config = dict(
    encoder_arch='preact_resnet',
    model="model that answers yes/no questions on an image's attributes",
    dataset='rosettes with rotational symmetry',
    train_examples=195000,
    image_size=64,
    crop_scale_min=1,
    horizontal_flip=True,
    questions_per_image=4,
    encoder_norm='batchnorm',
    encoder_activation='gelu',
    encoder_depths=[4, 4, 4],
    encoder_kernel_size=3,
    encoder_stem='deep',
    encoder_avg_pool_shortcut=True,
    encoder_widths=[48, 64, 96],
    fusion='cross_attention',
    fusion_encoder_width=256,
    fusion_encoder_layers=8,
    fusion_encoder_norm='rmsnorm',
    fusion_encoder_norm_position='pre',
    fusion_encoder_activation='quick_gelu',
    fusion_encoder_mlp_ratio=4,
    fusion_encoder_head_dim=64,
    fusion_encoder_fused_qkv=True,
    fusion_encoder_bias='all',
    fusion_encoder_qk_norm=True,
    fusion_encoder_parallel_block=False,
    fusion_encoder_inner_norm=True,
    fusion_encoder_drop_path=0.1,
    fusion_encoder_positions='learned',
    fusion_encoder_cross_attention_every=1,
    init='torch_default',
    residual_init='none',
    optimizer='adamw',
    lr=0.0013,
    beta1=0.8,
    beta2=0.999,
    eps=1e-10,
    cautious_weight_decay=True,
    steps=7500,
    batch_size=384,
    epochs=14.8,
    lr_schedule='cosine',
    final_lr_fraction=0.05,
    warmup_steps=370,
    weight_decay=0.3,
)
Rows from block 4 of the image encoder, named by matrix and row number. Rows with one number belong to one channel. Each number is 500 + 50 x the weight over its row's rms, rounded and kept within 0 to 999. All counts start at 0. Numbers have three digits each. After the name is the row's rms in percent of the matrix's.
# convs0: first 3x3 conv, stride 2 (encoder.blocks.4.convs.0.weight, 64x48x3x3), inputs 0-5, a 3x3 kernel for each
# convs1: second 3x3 conv (encoder.blocks.4.convs.1.weight, 64x64x3x3, transposed), outputs 0-6, a 3x3 kernel for each
convs0.9 098:446487462450490454503492502395450441466425463487449410469399430421374437433379353488448440467439456502515480472461475511501464489552544517545504507543496491542519
convs1.9 092:414515562503589579499517565563486549490425451431409449465513530471520513485534522425494528520491516545522498516532530472528489469501541506437454469433485456465537448512575344470504357412498
convs0.10 111:486428433413358510477370456499526604489475539481461489577542464571577441563557474484441389481442375494430461522468482441410478529440406495472502480506522476500509
convs1.10 109:355404521424411467451434447449460502513450491469482497505558519523506495479462378478484544497484501537457448535485436491497494482565544501494458490529470490513518497414459569536400583613504
convs0.11 102:527467451584450447430412468559492472489507520494507511463479505538566464605587484583566518621558460505437478477503433509481535453498584460513474486497460466469456
convs1.11 105:456495446406377430445415389476496409481498519462529594494503478549455505446483531493478462480414413483439481458433490546495559545539523502532506522523517494523497478428455572407379591535465
convs0.12 113:517468535526449486537421364554499494581493422586489420451570567422550592447520537494516513522534463523529467607532471595518442542534428537496526527504457516459437
convs1.12 117:476483486450503511505494482481447408372380430448434446503487479484398443454436447462443484506450431444407345474389392498401446435479509559483503547479513604557542464455522546473441496547433
convs0.13 098:398487485476488458429503472513459474480439461463443484432455412430419391432427372465400434443409457502482481417440453462493486399449453566547544609592563598566595
convs1.13 102:586527480606558489541539509514516533535505572557510533529500499531544593550563602543554540557602646516563589556502604508459528520469490449445433439374357413348293511528589459462473488459427
convs0.14 085:523568481487544519568529500461477476484532507486533572426400348445380321465362320470467468461470466496477519425486498509469416513487406504490474531521513476531471
convs1.14 086:460485484525504528542538543541487563485483473485428456485532566418460435454449423537511526484463539474431506432518494408502533487526512445464495468483508491489565490525560448450590456385522
convs0.15 107:473501517454514547417488537467526553403464486438405423417350413521412416597474432456473481506419438479455446481503504471463502430457488557596601479510540486477496
convs1.15 107:435509559542571539580638561465484511483451441427434419429517551436540555448498491444522587538521509563569494532549506537568483489494503467512536499521519561572622504500466450593493361548593
convs0.16 100:525537530498522506501497494481461404506561474491550523530519487495502464490479466542465467487484500467511517494498518482522531515541536492486499501521492485472485
convs1.16 085:530469458504515433494491464511536488479562504510511571524505567464475499522534537490456482464486492518452525485508562463519543469500510532486475466404451487435444564544504555531540496513495
convs0.17 095:547523549548494502516494498509467461549515509517541562471498483498482482468516501467452441457459474486488485497507539515473505465470522440454483449490496436458476
convs1.17 097:477488504421466474481500493489499493546559590542543548490440408455425391560417334526481501485488512532489493510490544563581587584606560494469463525502484510506513497410423550452458468494504
convs0.18 097:427411474483417452505406453502442448507464472490407447452460476451472457467516527471438472505488423567485508459448435481429428407406380493457366515477458471474425
convs1.18 095:532481504517437487513478458533544532563539579496529531530518506534495512450420487489459515446451505482417447469407491552502530545554514499463486471499448489498479454363484584511433576575473
convs0.19 102:439448448469441421501492485397413496414407467444411424347420544398332455434393419439371528491422442506478407440414440405400435446484526486498545471478484483457506
convs1.19 107:402484503499533538559556549568496505423391414390421349527549523527550472508467447485510539566516478527486412532500448468483462437453491559508487489512480549531521395504548385514532316447517
convs0.20 096:460487460494443395487469474518459489459416406503486499403359397449435388481417425486450414430404380522450423499481444457487436447479437583596575597581593545546580
convs1.20 082:497529532588553492577518492539537559604576559534514513515504595518562586498557582462535601556601728479536655474552587451492537422446484434469473406461451408424433505514605408428548497391494
convs0.21 102:546504528550459461549462413570548471608472449564474477482464438492499507486511449526530511544560504541520444537515445531518484494543452539464448504445431472432435
convs1.21 110:465530518469502528520468498555534486470481500421490477474489473446464413447499408440501539482454425508487419543436451481427451496474521501538535478468500517505502472536461627545431507540427
convs0.22 111:472463433430371406408404422525545543485513529481537515506595539542566487521513510456419511490516531418466526499476550424465497441500513465499516493528561503541518
convs1.22 118:333337452369337322486452355468475472517475451552519466508501509484464433575502385468466493488426458566403417509488508431456472491521476481479515506469459535480496536489544568510517590529476
convs0.23 105:426382396448424461491433488489448477509474541501488499377423435374405462445482500487440431465456404535494483500447431488461452446379368470443406508477473473468475
convs1.23 088:490466511500484460511505447546554553561551562507473554514483523563535539479463480491468489471474509491417460503393401561491489505513520471456481463492476480473478455374455541473435538533457
convs0.24 095:459495504492514486478447439552506555520464463472531511504481462536465454527509467441506440468450432469463453450472468444488484446478508524533564576578563585577568
convs1.24 094:595505482528524464526518493570491520574524567525478549515509552552511578531505548544552551563600628538515618494501531511517561531537563471469478425427394415414342525448535518471537600523551
convs0.25 097:507514556536594582461520486481509495561560501554584585425423421497482482452460539434482460479536518498568567427479473478468504462385422497481520517545543549565515
convs1.25 085:517432462519528481479537481542523501544452505513454467578580592469457471507464404536480443496479506443456444527517558541547562540574591523482483553480488538475509553549493477511560433480543
convs0.26 092:471536509519555518546567533499503463553531541506536519487453473424387430426391450534483476530462530498545534467501490466487446446481410455460487481465463532521526
convs1.26 099:463481470520510561498516572560547604544477496541437446513516558448458476481439471547531496479469522489450474484492548510498559517551533480494470525528546530542593537512530455466544462468503
convs0.27 092:449475552454498503480471499558498494529503504547505482481504458517477484483454448511447478503479466513479488512566554462531484554510515541553570590589610610620621
convs1.27 120:494476506526517490523516524475507496506531532503462442497556546528544564524542544519515561529569606520548545497522494476511482488503486492518501508550517536513550517507517477503485482534486
convs0.28 088:522553548459499475503504538504501492524476473505500486489477483507485438468445438483521453454503446420490474525543531547486539543487490444451477411454446443461444
convs1.28 105:464486463536529542565564570470496514516492522529478474475482539517516481554521510526537514516515512530523503469510490429402420404371364523479503555534537570581622529541534511502505486515506
convs0.29 099:574587553490535545458539543529503441515487472521517515543501466502492481468387468495490475487509505456521461513556511549536554497505448502475508501511506541560555
convs1.29 093:588549475577551488469477494532521438497520385441508449482475520501485474529565520585545517531523493535525534516511527514510489516499542500486508444421465439407477521588511531600557469543538
convs0.30 091:517450446458424433482508510504461494471422511497452499504522520500540495506530514497466529490495518529485478521540514514453464489519542441415486418406419425383444
convs1.30 088:433457519487480540545528500437451480390436417334454421509538545489475502472439462499476489550463448459505425416468442438454432373425453576495564554485517615558538470552512522599505420552468
convs0.31 103:565522548514548526520533497516476475464502490508491498461446421448427431460436410494472430500429411485453445502546560525515487513493501472439463453461448491481455
convs1.31 124:506477465506484503499483520522497517502501533482517478411418429359386337400384362474465492498440474506443451528498534535540526506534533492494493466438478487469503474510464525546447470532487
convs0.32 108:577476477547460392479379340540504508526462452485503508419480489448537537530585469494538507567574499547519474567522487541474476458468496472487469499453454445472491
convs1.32 108:423456479378400411413445359485432391462459545422560588566449510485432570410446491480437451479450454419416443437431478448461542481504543510503511515498524527531522459478438586458453595535452
convs0.33 100:518520559608605543538563521545613518593622578554564482495457459412475471514546593419407491524490538514575529531575579546570569494488393489513504513532538488509506
convs1.33 107:579491479516481437483492496499502446456555533456549538516512576452556571539515514557514482477480493467491546463481466453506523480525540502473442487421489501455463548576489509515545485457550
convs0.34 101:477523527420521477406485490457480442479503410487465440549467417487407392475403401518489422452422435468471438519539524499526505507511488466444430491489457498484499
convs1.34 092:558537475602577516535532580551477532570482498519499496412417498432450431525527496569546545496505550506474458477484459428435477421414450468512480522503515524492499585547526570568456471541499
convs0.35 111:507491510569512505500471403525530539523564554486555578496504456503503501490567569425427476445546515482574579465491522494484511468470510463484505463527520458503496
convs1.35 125:340343471426400354458435351516474505495506479546547525499488590450448475544445421476465490463450452487418449403468551396436525461452525507507546489425488523482517539496545560496539579457507
convs0.36 089:486494511545500530392422472509435475465486538511531578404413427483488445526514541515454454550526500475455518473528519519455521435471480364432382390436412399448468
convs1.36 097:494511476466488499531481501446503486520563539464499526518472477562529490447458497403442441424411436488436456511511433570607529566581481476499503487550507526525497531426425552544432550541447
convs0.37 107:499472466468437413540454378545483494492496453512486464406472485392449521393466492345424504406542528505514564543500516481456446518458434532547558543517528529520531
convs1.37 119:474462482493451480542503503444404461452419445491453407470510515444430461459430414523480529500496522515457458364360496390356447427390455533458485525474457524479508469410530538438472537532458
convs0.38 100:545555578606654611580640595506471409543518524533499502522456514444410491432431446474465452479440399451505443564553533611595538491468455470452472518511459517552504
convs1.38 111:543600517529549524485528566495552536467554485485496464421426391441432398535507487539533505476476470528529528478525538515587528491522481470458475471457490493418497535571497428559495367441500
convs0.39 092:565521541497534517490529498517476514531486512477485470348375484356424485407402469533503542484476519529535456530508492554527498473572495458442515451447474448454505
convs1.39 084:438541561560569574507574543559537521558463402433390402474520487488469500531448486544519539554505448503499376483495531453472431468486466480523525483553575536494572501490538420549454319433513
convs0.40 099:519414402497412470493481531535501535514524578483472510451548495513538477491566500537475443527447444525441490541453503454414515435394493464455428460466419416461462
convs1.40 094:472458498434422464492433427407492484463503514436499554551569528525469517484454439512442496460412518501424488463470385519502470558592532470488445513519508501549492492455487524461415592569457
convs0.41 103:451441440449437488522417400451409487463431501526470461495525511501516530489542543479462500432467494446454469509538483522486434479445431404412416409440414402433432
convs1.41 098:478493477446480485516499455494516508466514550527467504555510539567500464481461448430412507497419440498441380512447418590567461574547496482546528493524508518537486496399474537557444526564477
convs0.42 100:513466473555494465431448481536461480510498472509542559364401369408477429449498443514446433519519449527452429465461418464495464396440558502518474492509508486501499
convs1.42 081:486521471490514457529486479459532469525580575427509593563516524538507556498513534521514462417531531457470552516469473486508513460489476459491432474500438429499447564462496558486482527528413
convs0.43 106:507508440513564563480547576551554527531498575426451456446469478417383412495473476494476467475468510489489495551501521532544534484514535501546569445488490428426466
convs1.43 101:436528554520534504518566558456527520433480462410422442435518552437573558464469456457459498539501455476583474497579527503549484470487537505462491493469511503504528504538461393565522365496566
convs0.44 108:436426493408420536486411512374433526401366517459343375461506467492494446490504502446424448473434421514438502498417461536445461492461414482492499500473446510461465
convs1.44 104:458492513526471492535485463479505553467480494490492508521577543563550513466453388509461515523458493491418413556476392562520481517553501509504512468502467518566495495521542498611437503594504
convs0.45 091:538512512528541531537527555516553519542531562544500510410373436391393443396442457448501488490491488500538511462486472460446430448459473488501502509498500499474498
convs1.45 089:453465529524510522539524563575522567518479498530431481459451502402410515437399474581486502492455459483444482483522533520509553547554569489452458474498559513559541509506460441425475438436529
convs0.46 087:438472533479476526458494485473376423415417421456454432455421440451481462479507461451396454449429447489476527512512487465485457552571547470490463526478435512440451
convs1.46 078:449514488517547533540538589460462428498558527454481476569508447572547538516497538511451489493509577502508498548470426523499385505465392439485455513546529556536552519479517504523422462525439
convs0.47 106:552542541513562578515545524479527500510608555575649586543523435559509426427451510475437440413426480408538554519471470492522557522560548470490553513526524467499478
convs1.47 110:499447476513459454480449456476468435455555465509526532471481541432472475486478494496486476430488491508496557458495522417516524424471499493499490472445474502445490500542535554520563582469473
convs0.48 109:547515472587589565570572556545498490509504506452465466412413424443454465572560500506474494536483488516497477544547535510578611486513483505506455426438471444439443
convs1.48 113:525561535460561537484526518421543547493557507472565476473439452530569522454500460430534512435468433504511489426533481530617528551576501470492508467517499502519528511509465506537452470497490
convs0.49 097:446493524489532603503525571467444459522550525481544491556494490488472475462375367495483462447461451483492490486503483465509567531531509466468502511515521536531562
convs1.49 101:532531482526542455444486502506478422468477437539444501443478466484498411592557495508519495483530493554559558460504507505521534492539537511494544535525552511488569534526511479559502460495546
convs0.50 108:486455451525457364511507388477466457555469416578443396483570607459528545472505512459480500465436438464444411520526466505530477566514456492443452557467458532539451
convs1.50 114:429502525500539537525487543495488465391384477461427414492544461497483455544464439429515542528483479536505409497459424510466432532508465479506496470472513534472441440452528476407426421524452
convs0.51 104:526502498538526515457440438542506511513492520545524538406416434441475462508502505547487521568499517466455514452466473515520543499526536383413405363411422417421406
convs1.51 105:500497489434470515464452458477536519525538588492533568510473479556500547462496496398445452396424433427464500486500479591586534570573500472505531515530506498539511481443473525490450552529474
convs0.52 089:547568550529597626539628635543567541582578594527595575434424384435354436415373427515543542464524525503524505500491485506537537490448441463444460486463486476483480
convs1.52 099:525548496548546501499564537534527510491486447528494444523494508522460458511470439566525435534471436489452452456495472497464485455498528520477520559511560551499578532523501468523510432397494
convs0.53 101:548520455611507389580459286456486460504498466527517501387472478448476532438477507406501506529537560527520500506510493523488481520573519511484509533507493487487468
convs1.53 114:433451503488470479509485473474395492391375440471443427456491499372420417467490371479478500508484472501436432376446510392407465399428453508489532521458479522468488487462562502453499525458433
convs0.54 110:503481467508523488543547524442440448482443454495479472403396454397367424414399408492447497475422433483465365540557501535552517497536553468481468481491462523562495
convs1.54 111:477684614520680683452549604547571540504528471501452416499525414538537483475490483436554534520495478505536444531537468545525455481478459507521527471491544498456524473545535478539454366479474